From a checkpoint of a small model that predicts nearness at each pixel.
Training: soap at rate 0.0013, 5600 steps, batches of 256.
Rows from block 5 of the encoder, named by matrix and row number. Rows with one number belong to one channel. Each number is 128 + 24 x the weight over its row's rms, rounded and kept within 0 to 255. All counts start at 0.
# convs0: first 3x3 conv (encoder.blocks.5.convs.0.weight, 176x176x3x3), inputs 80-99, a 3x3 kernel for each
# convs1: second 3x3 conv (encoder.blocks.5.convs.1.weight, 176x176x3x3, transposed), outputs 80-99, a 3x3 kernel for each
convs0.117 [ 85 136 114 105 141 151 131 160 187 103 129 119 144 106 144  95 113 157 130 132 124  96 122 124 169 140 127 121 127 152 105  96 105 149 137  93 138 124 131 144  79  94 104 117 146 119 137 136 121  96 135 166 147 123 118 115 125 116 136 122 138  93 132 119 165 107 137 158 138 129 127 106 101 159 146 102 102 146 134 132 138 136 130 128 143 141 126 142 107 129 173 121 102 133 132 142 101 147 117 146 136 113 145 150  62  96  90  99 119 154  99 147 175  89 114 101 132 146 116 148 164 106 123 148 137 107 179 108  99 141 112 154 123 125 146 150 112 129 101 167 106 165 118 114 119 134 107 163  99 118 154 101 119 155 138 114  99  80 168 109 107 186 121 135 122 126 115 133 133 120 107 102 122 117  79 179 111 139  95 149]
convs0.118 [155 126 140  95  42 178 145 148 115 125 135 167 141  43 112 130 145 119 156 100 132 130 178 111 137 130 121  96 170 116 146 173 154 123  86 136 160 160 144 135 139 157 111 126  94 108 124 136  94 134 118 126 118 102 139 116 130 140 127 107 172 131 125 103 131 114  94 155 133 116 121 113 159 161 160 117 107 118 115 165 181 114 128 137 166 106 118 129 111 132 167 127 169  76 136 114 104 122  97 100 165 108 148 118 104  96 112  92 121  95 144 147  88 157 119 138 114 106 134 139 128 157 120 133  72 100 110 113 113 145 151 109 138 144 134 170 130 171 118 139 116 147 130 136 128 113 144 134 178 157 134  73 128 125 120 106 133 139 140 172 142 117 128  98  89 190 103 114 179 170 117 145 140 102 147 131 128  86 145  73]
convs0.119 [117 143 107 155 120 142  87 151 125 112 147 139 135 108  88  97 159 142 128 108 117 140 128 130 119 119 128  95 129 151 112 159 141 144 122 134  98 148  86  95  59 123 160 128  76 121 143 162 112 124 151 112  76  88  98  84 142 134  94  93 137 162 141 107  83 122 100 128  96 128 141 144 119 106 132 141 146 135 130 179 102 141 117 117 145 135 146 128 165 137 103 132 146 136 160 106 139 120 141 120 120 128 145  99 106 148 150 122 102 113 136 113 199  98 110 159 168 142 128 125 111 124 123 143 127 117 131 126 126 143 108 126 162 105 100 124 129 152 107 121 148  81 109 121  96 119 137 117 143 155 159 110 130 116 125  99 165 111  92  70 127 122  73 107 142 157 117 125 144 169 173 143 104 118 115 159 124 137 149 117]
convs0.120 [154 170  96 118  77 101 141 148 134  94 150  85 146  91 116 133 158 133 169 107 118  66 144  90 142 111 149 158 133 153 126 108 152 132 136 121 116 138 104 142 140 119 107 118 104 128 161 123 119  99 140 110 107 159 109 103 117 110 116 150  86 146 119 155 122 132 139 114 186 120 147  98 109 154 140 110  99 105 127 182 154 124 148 118 135 151 111 131 111 134 114 153 198 148 168 105 152 128 144 107 124 164 151 137 100 147 138 111 134 136 152 119 155 149 118 137 109 135 137 145 131 117 101 120 136 192 128  74 141 149 129 125 107 111 138 124 137 116 147 160  94 108  87 117 110 125 148 101 158 139 169  34 123 151 125  80  76 164 135 157 147 127 120 124 129 147 101 146  88 132 122 137 157  33 101 114 131 130 146 148]
convs0.121 [126 135 138 150 129 118  75 111 106 163 130 162 170 144  94 125 120 129 151 117 143 137 126 114 143 125 106 129 138 169 116 147 147 167 181 189 115 104 167 129 154 115 127 138 138 121 148 129 122 110 148  97 172 146 121 155 132 129 110 100 100 145 123 134 140  88 162 121 151 142 162 141 102 119 107 122 133 143  89 135 110 167 123 152 138 133 124 147 144 151 141 129 146 116 130 131 111 144 133 101 136 173 122  99 134  94 154 163  92 171 106  97 130  86 123 120 175 102 159 143 126  94 142 120 133 134 147 130 111 111 117 150 123 103 117 129  99 130 116 137 148 105 140 119 109 122 113 146 150 143 108 163 109 128 140 122 122 154 176 151 132 135 139 145 119 124  97 156 167 161 131 113 111 112 144 101 116 131 125 120]
convs0.122 [139 142 107 143  98 147 157 110 147 161  91 106 111 155 145 114 130 142 135 115  89 117  95 151 137 130 112  77  94 144 109 129 103 122 130 101 136 141 150 108 141 148 170 161 170 156 112 122 123 185 142 104  88 173 120 141 132 128 115 139 143 120 172 117 122 103 109  96 133 158 165 124 125 133 134 148 146 112 148 125  82 116 152 128 120 121 100  68 147 119 105  72 137 139  99 120 131  96 161 139 138 154 125 141 102 106  92 160 138 108 165 141 131 133 147 153 102 135 134 165 130 106  99 151 103 166 138 122 115 109 151 174 109 125 172 152 138 159 136 129 139 105  72 131 102 126 125  97 116  99 157 104 154 154 168 119 108 133 158 150  99 165 130 173 128 190 144 140 153 139  92 170  97  89  85 146 117 145 152 135]
convs0.123 [136 185 129 139 146 156 103 132 117  75 144 134 132 112 130 132 121  99 124 130 126 150 147 111  96 112 130  98 138 107 130 151 133 123 155 129 122 118 134 171 113 118 154 114 133 123 130 139 109 134 139 132 125 124  71 158 102 134 104 137 152  96 130 123 125 114 138 108  97  88 114 128 110 134 121  56 186 176 113 115 129 151 113 103 116 155 129 146 109 124 124 158 124 137 135  75  88 117 146 133 155 143 107 132 122 145 127 101 104 114 105 128  83 131 107 117 156  94 137 151 132 162 164  98 118 152 124 135 120 119  93 131 118 109 105 111 121 156 106 145 112 133 117  95 144 102 100 116 151 117 176 128 121 113 156 145 112  91 146 155  99 100 114 122  86  85 127 111 147 140 110 174 103 161 134 133 106 138 132 113]
convs0.124 [102 155 176 174 129  80 125 121 143  92 142 106 128 109 120 136 159 141 116 122 148 113 133 126 144 157 138 121 133 132 121 118 138 143 173 102  88 117 124 127 153 132 150 122 111 125 166 106 143 104 129 102 163 121  90 145 122 134 136 104  72 137 131 131  90 128 139 122 145 169 123 190 142 144 139 122 118  92 202 145  97  98 140  72 109 113 118 113  83 119 144 134 100 130 134 142 136  68 108 142 168 187 136  75 115  87 124  92 125 126 128 133 130 127 101 166 125 105 138 160 102 115 123 125 128 149 143 147 114 123 101 142 118 142 132  84 100 128  99 142 210 102 102  99 170  99 104 122 133 182 122 132 149 129 138  93 105 141  60 179 125 195  68 133 123 125 174  97 128 130 131 141  99  89 134 120 135  99 117 146]
convs0.125 [ 84  92 130 119 160 135 115 161  95 151 119 128 122 123 140 138 142 129 109 165 165  92 120 173 156 158  94 150 113 122 183 116 114  98 133 168  81 122 148 124 117 110 112 128 138 145 139 128  89 189 120 121 100  82 127 111 172 162 132 116 129 121 148 121 132 134 158 101 109  94  97 111 144 107  83 117 137 142 108 127 112 165 111 127 136 135 142 105  96 150 161 119 121 118 126 138 118 120 193  79 138 124 122 113 159  92 128 153 126 137 139 171 149  89  85 123 106 125 149 137  97 109 138 136 123 109 119 127 143 129 109 105 111 102 110 139 125 119 103 165 123 145  80 139 138  75 109 105 165 130 116  99 140 110 108 159 181 113 116 151 131  72  79 132 182 137 139 120 131 126 119 174 100 149 130 113 132 136 108 126]
convs0.126 [ 97  80 130 144 139 132 149 132 101  69 152 153 112 135 101 153 141 118 128  81 124 159 123 136  76  96 161 107 141  86 139  97 136  65 145 141 120 131 104 106 106 138 149 118 151 125 135  94 117 109 139 165 180 106 161 115 131  97 156 141 154 134 130 113 126 125 108 124 113 182 126 129 154 145  90 110 111 142 137 121 100 121 156 109 137 126 142 157 150 128 105 136 114 138 123 111 160   6 117 144 149 118 146 115 106 145 101 149 146 116  76 106 128 140  97 131 119 101 102 137 164 140 105 105 144 170 115 146 182 135  76 141 135 149 159 144 161 104  94 134 136 126 131 148 146 134 128 153 151 160  93 110 120 127 123 103  89 133 151 130 147 156 125 119 104 120 167 143 128 104 115 125 171 142 114 141 103 101 157  92]
convs0.127 [105 137 134 110 146 151 139 116  92 110  92 151 174 171 143 110 112  89 129 125 119 113 130  84 154 128 105 108 160 149 181  95 180  85 152 138 135  90 121 131 107 104 132 136 144 122 114 141 121 164 139  78  63 139 164 118 136 114 147  98 110 160 109 144 145 113 137  78 137  94 167 139  92  95 116 160 195 149  78 107 119 123 119 140 121 142 120 107 119 146  96 131 123 173  99 146 118 102 132 122 118 145 112 131 110 100 125 115  98 168 131 108  99 108  80 141 136 155 129 102 184 107 107 147  68  89 138 105 142  90 138 167  93 165  79 114 114 111  98 131 140 166 152 132 138  95 151 111 123 132 149 155 121 144 120 111 149 107 147  97 118 118 136  83 137 131 121  93 121 130 157 111  95 146 137 130 159  85 122 102]
convs0.128 [113  95 156 158 133 119 173 123 145 149 122 140 116 120 115 126 122 142 132 108 133 157 171 106 125 100 106 108 131 156 100 133 160 125 108 153 129 110 161 117 165 145 119 154 103 134 193 136  50 146 143 102 166  71 121 127 148 151 134 129  97 159 141  73 141 100 135 159 119 102 104 116 128 155 149  56 112  98 102 149 141 109 148 105 100 107 155 118 105 156 110  97 126 145 116  86 133  66 159 123 119  86 145 142 151 161 107 108 113 110 166 111  75 117 121 133 102 104 139 152 153  95 151 142 117 115 122 147 126 122 146 115 121 118 126 141 135 101 107 110 124  95 147 128 165  97 122 113 151 152 145  97 122 122 120 156 158 154  93 113 148  75 130 125  85 125 154  87 107 157  59  98 148 112 128 127  76 102 130 122]
convs0.129 [121 147 152 161 141 103 135 100 158 150 130  57 136  93 152 142 125 104 112 144 137 165 120 123 109 145 119  76 125 168 108 125 162 144 113 142 109 189 126 137 132 104 102 190 129 130 108 149 101 126 133 131  94 108 104 159 125 146 107 107 111 163 134  98 140 146 122 117 109 106 151 115 112 137 117  79 170 139 141  81 152 100 114 187 118  86 160 147 143 117 161 146 149 155 154 104 141 141 114 138 139 144  97 105 153 156 114 150 131  84 155 137 131 138 133 142 101 133 130 152 154 114 118 142 173  82 143 140  95 148 134  87 148 127 136 140 115 159 126 113 144 132 112 132 134 159 115 166  99  69  93 158 151 105 151 131 100 121 142 122 124  89 127 164 125 156 107 129  84 170 115 110 121 111 124 144 108 133  99 150]
convs0.130 [ 94 149 134 150 105 125 148 121 120 141  89 104 131 124 151 108 165 118  96 119 170 139 129 126 160 101 115 110 141 137 139  75  90 176 107 183 117  87 134 129  95 143 122 134 146 139 109 114 137 156  85 116 137 112 179 137 110 145 129 148 110 114 143 100 135  82 141 164 155 107 126 119 160 136 131 133 101 118 123 108 115 111 184 140 141 111 151 104 194 117 124 125 142 106 153 160 144 134 138  99 146 146 158 153 152 177 139 125 184  97 112 121 135 120 113 135 134 104 125 171 103 134 132 135 110 115 137 122 106 147 109 149 103 107 153 111 186 167 172 160  85 145 145 119 129  54 114 139 114 138 109  85 122 130 126 100 153 126 116  93  83 138 107 131  87 167 122  99 171 129 109 121 141 126 137 135 133 130 141 145]
convs0.131 [105 145 148 105 145 149 123  87 155 103 129 105 115 103 119 121 123 133  96 139 115  83 117  84 114 121 160 124 139 105 133 147  99 106 127  97 107 119 100 152 124 119 115 113 131 130 131 151 132 109  91 164  76 114 113 144 111 137 130 152 124 113 130 129 106 115 119  75 119 119 130 115 125 119 124 108 151 124  90 128 131 141 174 128 140 134 124 157  84 154  95 115 127 123  94 127 122 130 146 147 121 124 153 102 158 123 138 152  63 112 166 154  99 126 121 165 120 120  92 141 153 102  94 122 159 148 125 132 108 117 118 109 124 137 112 169  99 171 140 111 172 111 128 121 133 145 108  94  80 155 136 131 125 144  99 128 135 152 119 110  99 151 122 116 143 151 125 136 113  78  91  77 143 145 137 105 115 137  97 138]
convs0.132 [129 127 120 110 135  70 112 142 132 102  97  95  73  94 116 126 147 140  86 135 149 156 114  85 155 130 128 152 112 137 109 103 138 127 119 133 121  86 106 130 106 140 175 139 116 133 145 141  99 100 113 105 144 114 118 102 121  99 126 119 167 137 115 117 107 162 125  95 127 164 176 133 108 117 117 114 128 125 146 119 130 152 159 112 139 127 121 110 121 114 149 175  97 144 159 112 155  86 122 185 194 165 139 111 146 132 131 154 133 166 123 112 159 151 165 122  94 105 102 128 130 129 122  89 109 136 121 112 160 115 124 117  98 133 136 100 172 119 146 166 142 122 150  91 107 124 128 141 143 139 139 138 154  99 128 135 171 123  64  91 129 156 153 136 107  84 146 122 130 151 134 119 131 107 121 100 117 115  99 142]
convs0.133 [133 139  77 117 111 138 131 121 115 136 163 106 107 146 100 135 135 135 136 129 133 123 150 158 111 131 117 123 134 107 127 115 122 112 108 133 171 164 130 121 105  78 137 129 122 175 129 125 138 128  94 114 126 134 106 129 134 150 132  88 119 121 157 151 125 151 124 102 167 138 140 102  90 175 160 123 107 141 145 147 149 161 120  92 101  83 116 102 140  93 125 114 149 161  99 127  93  84 125 131 128 184  99 138 132 127 100  95 151  93 110 118 140 105 114 139 114 142 116 121 155 124 121 133  99 133 140 151 101 121 144 134 137 135 126 123 132 139 143  95 105 143 100  84 111 132 176  79 190 153 164 116  99 102 116 106 184  69 119 136 119 136 132 130 133 150 102 156 142 117 166 211 218 154  89 140 102 140 141 116]
convs0.134 [103 114 197 118 116 122 133 110 156 139 162 108 140 114  70 144 131 131  67 147 177 138 144 113 135 104 150 127 106 117 116 104 122 141  96 162  86 111 147 116 115 125 148 115 131 129 148  93 113 141 148  96 117 162 139 150 103 121 137 107 116 126 115 101 162  96 156 143 117 101 123 142 137  97 176 161 111 116 113 123 152 117 153 126 140 129 132 130 113 134 117 124 128 121 129 123 145 131  95 179  59 173 104 105 136 125 124 144 156 153  66  94 168 110  95 107 139  94 125 136 142  85 139 151 126 115 164  95 139 108 146  86 154 118 120 111 180 113 122 150 137 151 123  81 100 124  93 126  79 125 121 109  98 140 152  81 132 137  98 126 184 113  72 153 161  99 106 163 126 127 178 104 192  94 107 138 114 111  97 133]
convs0.135 [117 143 123 113 130 108 143 102 152 104 164 100 137 154 116 107 131 142  94 141 167 149 150 146  91 105 155 123 151 151 132 131 147 107 165 125 159  64 105 120 175 124  89  97 146 163  94 159 136 148 145 161 141 130 105 131 120 123 116 148 117 110 101 126  95 135 134 175  71 132  96 125 129 182 128 131 152 170 111 148 113 122 165 133 114 136 149 116 107 130 122 121  97 146 100 143 130 129 171 131 138 117 133 120 124 144  72 171 116 172 106 100 133 138 132 177 140 115 125 137 144  85 122 118 114 119 133  67 142 154 107  95 117 186 113 112 182 112  90 110 111  99  91  99 119 125  93 123 165 111 150 127 155 167 141 144 137 115 107  96 126 147 143  98 105 116 116 148 106 113 145  96 133 114  70 174 159 129 115 104]
convs1.117 [118 147 109 160 105 186 120 160 108 110 121 117  93 107 110 128 132 162 136 121 141 144 136 144  80 121 118 140 130 124 136 110 116 127 102 100 143 137 130 151 100 133  89  92 158 109 117 119 156  89 130  79 114 145 127 142 105  87 113 114 157 123 176 122  92 104 144 125 107 134 136 131 118 106 131  91  70 131 154 135 164 101 159 132  85 171 158 153 137  84 138 175 139  89 112 141 159 130 157 149 141 169 101 135 102 110  90 106  95 100 151 100 127  85 151 125 133 112  97 164 154 148  73  94 137 159 142 192 132 113 139 118  96 149 109 140 117 155 177  99 128 150 125 136 136 116 110  72 142 119 116 134 102 117 121 130 122 129 101 109 163 142 161 123 156  99 148  83 145 106 165 166 148  75 142 146 146 155 125 175]
convs1.118 [111 156 131 111  87 118 172 182 103  67 152 188 135 119 134 146 115 143 137 147 135 120 134 113 128 112 117 158 147 113 103 116 166 150 128 133 126 172 101 126 162 127  91 158 139 113 118 135 119 135  90 127 101 155 113 123 104 182 100 129 124 146  97 177 127 172 104 110 112 148 109 137 111 160 128 116 151 102 106 113 147 152 124 142  38 122 124 140 106 148 109  93  99 150 116 167 105 148 105 100 152 101 120 173 152 139  79 126 183 117 136 114 112 131  84 143 117 101 130 132 134 140 122 153 130 120 136  87 171 146 133 115 123 110  78 141 117 146 163 138 163 134  87 151 155  94 120 136 151 115 116 157 125 155 140 107 154 131 173 135 155 108 123 130 151 136 139 104 152 141 125  87 124 107 117 122 152 137 117 146]
convs1.119 [100  69 125 123 147 148 112 187  92 147 172 102 144 164 131 112  87 129 149 143 166 121 113 102 128 109 120 135  79  90 116 110  91 133 122 125 126  98 134 148 118 151 112 166 129 156 176 153 141 121 114 125 125 104 119 144 157 141 129 118 130 127 149 144 132  45 124 117 126 149 149 148 126 126  83 105 111 137 140 158 156  96 105 104 126 119 105 112 121 146 168 106  91 121 132 153 126  84 124 113 163 120  88 130 137 107 119 139 119 175 137 114 142 148 137  96 137 113 124 134 142  96 160 112 104 112 147 127  69 117 146 128 135 127 125 109 112 107 120  74 116 135 117 144 118 114  99 160 155  91 123 123 146 104 115 123 172 130  97 128 105 148 121 109 150 110 157 129 141  73 131 143 139 185 101 138 148 122  83 106]
convs1.120 [150 128 154  38 149 143 110 119  88 133 131 105 167 110 114 172 135  75 169 113 140 149 148 124 161 142  92 124 118 128  82 130 159  92 110 138 109 113 110 110 160 122 136 136 121 127 102 133 113 162 124 105 112 125 136 162 171 149 141 137 117 133 116 145 123  94 143 123 120 121 133 127 159 118 141  90 139  79 136 104 122 160 118 156 103 117 120 135 122 106 181 125  91 117 124 110 138 144  91  86 111 138 150 102 112 132 155 161  76 117 143 159  99 118 102 101 113 139 116 128 139 152 117  67 118 151 133 139 146 150 119 119 153 122 145 114 131 139 127 111 174 120  87 125 103 143  80 105 120 107 153 119  82 159 147 130 112 110 172 100 119 169 122 125 125  88 135 124 164 123 155 123 105 130 104 142 115 121 118 147]
convs1.121 [154 116 157 137 138 103 155 120 113 168 139 123 147 122  99 143 173 127 113 154 104 141 160 127 128 137 116 159 105  79 108 149  84 121 130 133 123 119 101 124 159 154 143  93 176 136 119 166 102 132 138 165 130 128 132 132 164 132 148  98 152 117 106 149 112  85 107 143 111 110 123 102 132 133 122  83 130 128  96 139 133 164 138  87  67 121 139 144 162  92 138 119 128 125  98 148 106  95 108 110 127 118 192 153 126 126  78 165 118 104 169 101 119  95 128 128 118 132 117 114 132 125 193 100 117 111 146 117 138 138 140 129 119 136 105 129 105 112 133 101  92 157  88  77 151 115 141  86 167 143 128  96 126 177 103 116 139 161 144 153 126  94 126 100 113 112 146 149 110 127 162 110 128 103 100 132 133 106 133  91]
convs1.122 [165  88 117 147 137 162 119 138 108 119 127 132  99 145 138 149 133 120 168 115  81 140 179 174  87 132 132 149 119 113 136 142 144 158 146 108 131 112 133 145 122 141 141 125  95 111 135 139 142 129  84 119 145 154 111 117 116 125 152  95 157 138 129  94 138 169 147 160 103 106 151 153  82 163 114 105 124 118 175 126 147 137 135 154 146  85 139 138 157 123 138  92 112  84 123 145 148 119 147 135 102 114 136  85 122 136 124 181 147 142  96 117 124 192 132 135 154 127  88 140 117 147 102 169 129  75 105 136 117 125 128 134  77 128  89 105 116 154 180 123 148 139 126 144 143 115  99 138 199 150 143 132 148 132 143 110  89 107 150  99 109 133 162 132 135 140 128 124 122 148 128 122 101 158 162 117 111 113 109 138]
convs1.123 [138 108 136 142  93 112 179  79 185 142  77 138 144 133 148 144 147  81 166 164 166 144 123 159 169  85 152 139 167 160 146 107 115 129 134 131 134  99 121 123 146 117 133  79 147 123 107 128 156 144 137 131 124 151 138 127 150 112 118 124 154 139 121 185 155 115  91 136 132 153  91 114 129 110 134 154 107 130  49  84 149 110 162 140 128 150 120 118 114 136  73 100 141  97 144 116 166 116 119 103  83  92 119 113 123 116 139 147 114 110 124 115  87 110 120 133 100 148 127 134 113 118 121  92 139 127 119 129  97 173 106 119 103 167 132 143 131 121 127 149  73  98 114 114 137 126 130 116 149 152 147 157 134 155 133 108 126 133 146 118 136 124 108 127 116 115 114 164 100 167 135  97 117 139 143 125 142 106 161 127]
convs1.124 [ 89 162 142 115 129 138 172 113  85 128 147  96 140 154 145 111 117 178 158  85 130  92 114 120 114 149 131 178 107 110  89 135 153 169 153 149 136 158 131 147 118 113 160 176 129 144  73 160 122 128 130 123 166 121 144 157 143 157 143 133 111 131 101 158  75 139  90 100 112 134 147 134 132 126 137 120 135 138 116 104 111 109 134 120 110 121  84 155 118  89 107 104 102 140 137 140 129 153  98 132 114 112  83 160 140 145 150 146 100  85 129 156  47 164 137 123  96 158 123 138 120 132 127 124 160  97 120 139 174 131 128 148 120 106 118 116 130 110  87 164 129 153 150 124 123 126 132 125 123 119  96 158 144 115 139  98 126 121 154 112 143 172 168 136 102 111 123 116 164 121 120 107 142 126 125 147  97 132 135 136]
convs1.125 [122 173  98  94 117 100 164  97 120 115 141 104 142 161 137 108 110 155 130 132 158 118 109 113  71  98 116 104 115 136 144 139 125 121 105 150 139  89  81 116 143 141 152  97 103 152 128 164  94 116 157 123  67 141 111 132 108 120 123 140 108  95 138 155 150  91 123 139  99 104 127 158 114 105 134 197 115 128  87 111 153 126 126  92 159 150 118  96 162 122 138 142 116 146 113 119 147 123  88  95  82 113 163 128 116 131 144 126 165  98 116 121 162  83  79 201 105  84 161 140 137 134 146 118 124 134  86 136 140 157 125 124 138  96  97 115  90 160 197 112  75  84 138 126  99 146 158 133 123 144  96  92 137 155 151  76 100 132 176 158 116 134 111 151 147 140 129 142 109 108 125 111 167 107 133  90 126 165  92 113]
convs1.126 [126 120 111 163 134 164 121 132 186  97 126 103 143 173 115 134 125 102 128 132  97  69 116 180 131 147  73 124  86  85 135 126 153 149 111  90 125  45 152 163 126 140 151 140 122 134 104 153 135 142 122 139 105 144 148 129  72 102 114 109 138 118 117 149 115 119  97 123 136  79  79 108  73  89 150 123 161 122 152 135 163 100  87 156 115 133 132 150 116 148 154 139 137  79 152 104 104  85 130 146 160 144 131 111 137 130 149 137  97 141 141  93 114 117 192  82 126 116 147 126 133 127 124  68 126 110 138  96 125 121 126 104 155 123 157 121 152 140 154  70 168 151 125 136 163 135 102 125 111 114 104 157 105 148 129 104 152 108 133 158 128 110 123 110 105 136 118 115 133 131 143 166 142 120 138  80  63 152 121 119]
convs1.127 [105 112 153 139 119 106 152 119 157 150 151 109 107 157 142 155 125 131 116 110 156 126  86 150 123 159 111 143 185 105  85 131  96 160 128 118 125  91 166  84 153 123 131 137 129 101 132 158 139 123  99 111 117 115 120 162  96 117  95 111 123 125 132 108  97 147 133 123 107 126 135  83 121 114 128 132 118 172 119  94 136 114 131 131 151 100 106 142 113 105 109 114  90 136 136 139 114 144 104 140 120 122  92 157 162 125 137 122 152  98 112 148 108 139 167 122  79 112 143  91 122  97 151 130 120 104 162 123 150 152 139 136 130 107 151 114  90 122  92 135 114 151 139 137 152 109 135 137 156 112 144  81 155 107 173 100 165  97 137 142 132 119 148 149 131 122 120 114 141 113 107  89 115 103 134  94 125 148 122  97]
convs1.128 [163 135 124 129 141 152 100 145 129 127 119  99 161 142 170 110  98 104 131 159 106 114 161 174 113  90 143  87 183 105 142 117  98  94 144 124 148 128 132 118 120 124 114 128 137 124 168 104 124 121 161 149  94 146 123 118 127 109 139 110 101 159 106 137 145 122 109 133 115  70 128  86 129 111  98  99 144 115 133 123 128 161  96 130 153 134 169 136 153 173  94 178 128 151 130 127 149 110 112 106 145 121 135 109  96 127 121 118 131 109 134 184  85 128 106  54 131  97 176 176 137 145 159 117 168 102 126 155 137 154 133  96 137 133 127 140 117 116 160 124 148 105 113 154 123  98 115 132 142 118 121 144 147 140 104 129 146 125  83 122 149 123 100 130 149 146  94 106 125 121  94 128  74 118  95 109 110 118 131 159]
convs1.129 [131 128 114 114 119  79 112 155 179 125 115 131 144 150 156  93 123 142 148 151 116 182 119 127 128  93 166  84 111 135 103 130 125 105 125 169 110 152 122  83 143 127 139 140 131 175 132 180 108 154 110 136 120 168 127 117 165 129 106  94 135 135 133 178 173 119 104  92  96  75 145 128 102 115  95  93 113 187 130 124 116 109 105 129 201 137 139 134 141 107 137 143 132 153 105 137 169 123 102 119 105  89 162 150 126 147 135 118 124  99  90 121 112 154 153 139 121 151 148  85  74 148 157  95 132 125 144 150 105 112 107 154 166 126  90 117 135 122 130  94 174  92 123 140 100 118  86 136 160 103 122 138 127 126 112 120 132 145 135 153 127 130 108  89 142 127 109 135 141 120 136 124 145 119  96 128 144 140 132 138]
convs1.130 [123 115 149 119 129 150 124 167 114 119 136  88 131 112 139 120 108 144 123 138 104 146 130 121 106 134  70 159  71 124  91 160 146 151 136 119 157 140 167 106 105 138 158 170  76 139  84  97 136 121 149 116 140 151 139 177 163  76 137 131 123 145  94 125  68 154 113 124 121 131 141  60 160 147 109 123 142 118 153 109 163  83 139 141 124 126 136 126 159 101  80 123 127 145 112 146 133 110 142 108 145 152 138 155 109 159 144 105 115 138 137 101 131 134 134  89 106 119  80 119 110 148 112 150 123 156 135 101 150 121  94 138 149 138 115  68 109 136 111 123 180 165 136 140 122 140 103 161 142 112 110 145 115 114 116  57 132 105 117  89 120 150  93 133 145 124 161 120 144 116 100 107 124 110 120 126 116 113 125 118]
convs1.131 [139 175 138 135 113 150 106 126 119 136 126 110 121 113 140 114 112 119 100 135 150 120  96 169 149 196 135  99 149 158 123 154  96 135 108 117 172 119 128 134 117 106  97 112 154 141 150 151 102 127 116 160 106 130 116 118 144 165 111 137 124 129 110 143 121  86 101 120 120 138 145 106 129 141 141 143 125 110 142 125 117 131  89 126 136 135 133 136  86 116 143 148 151 136 164 164 148 138 112 107 107 132 129 124 116 146 116 164 117 116 155 157 138 102 134 147  83 156 151 142 124  87 147 129 163 119 104 124 117 129 129 126 124 130 144 145 149 141 168 102 143 117 129 126 135 140 110 151 140 102 141 103  90 132 172 161 143 154 124 103 118 152 130 149 145 108 144 148 107 115 120 177 184 100 167 121 153 108 123 137]
convs1.132 [131 138 116 155 109 133 154 123 106 114 159 116 101 107 155  87 150 138 117 130 133 159  86  88 129 116 125 118  87 119 123 136 146 118 132 127 136 111  95 141 104 110  98 140 124 114 144 106 121 148 136 131 109 126 129 144 126 137 113 116 137 131 131 113 125 105 105 136 109 122 186 143 111 114 169 145 115  91 155 162 144 137 121 132  92 157 143  98 162 164 138 122 155 154 102 150 111 149  86 142 123  88 101  96 164  92 136 154 142 101 120 148 162 127 128 145  70 126 114 146 143 105 159 121 125 114 122 161 122 136 124 114 105 118  94 148 154 137 141 115 125  95 115 139 149 106 130 142  72 126 161 114 119 100 120 185 120 125 106 118 126 160 123 127 132 123 137 126  87 155 168 162 148 137 138 123 143 160 150 109]
convs1.133 [108 118 148 144 113 159 119  94 113  94 103 118 167 166 126 132 119 137 136 163 138 122 111 147 110 102 110 136 108 204  99 151 154 139 130  99 115  56 124 102 130 163 143 115  78  86 169 169 155 132 125 111  80 137 125 115 127 137 135 125 151 133 134 150 156 119 132 128 132 127 101 113 160 160 127 151 142 146 108 114 122 145 170 148 119 126 135 130 154 140 115 113 108 184 105 166 149 141  83 117  87 112  90 132 158 146 139  93 118  98 143 174 144 131 129 152 151 160 144 121 114 171 108  91 132 186 134 134 121 134 129 147 110 109 139 129 133 147 114 136 112 109  96 125 160 112  40 104 115 150 164 183  88 107 137 151 172 125 110 144 142  91 106 143 123 138 117 144 135 100 135 100 135 188 138 134 115 156 114 115]
convs1.134 [107 147 119 136 127 140 106 101 111 110  95 140 167 150 135 153 166 125 137 166 150 151 136 143 133 103 105 151 109 123 124 113 154 155 134 116 139 126 121 134 162 109 162 121  96 113 103 126 124  95 101  92 128 192 162 126 126 113 139  99 128 183 139 141 128 139  97 152 127  93 175 127 128  96 159  84 111 135 137 100 150 148 118 109 166 195  69 127 168 166 143 138 124 144  98 158 111 134  80 149 118  94 139 129 114  98  95 182  72 139 144  95 146 109 128 131 130 118 121 118 164 135 104 120 131 150 125 130 113 136 117 155 119 152 129  74 179 100 124 125 140 164  98 128 121 102 146 132 123 138 132 109 130 116  97 142 144 100 119 107 102 135 157 143 121 137 129 109 187 144 130 125 171 160  96 127 146 147 165 178]
convs1.135 [147 103 179 120  93 170 119 115  96 139 110  99 148 121 134 135 125 106 123 140 135  78 109 196 154 165 138 131 116 124 174  89 124  90 117 143 177 123 123 126 141 192 117 136 151 111 150 150 112 151 155 108 127 132 134 132 124 117 150 127 135 114 119 166 150 127 106 160  95 108 138  97 147 110 144  83 103 130  90 150 123 143  98  84 183 111  82 133 116 117 144 165 124 160 140  91 146  68 130 140 102 118 132 100 151 129 162 114  48 151 162 119 148 123 139 167 139 139  94 164 134 102 137 134 120 119 131 145 131 127 104 101 112 114 151  71 116  88  89 156 172 113  88 116 155  75 117 124 120 157 123 168 104 105  79 191  91 105 170 105 108 138 130 115  93 136 131 154 133 106 104 147 124 158  98 134 153 123 134 120]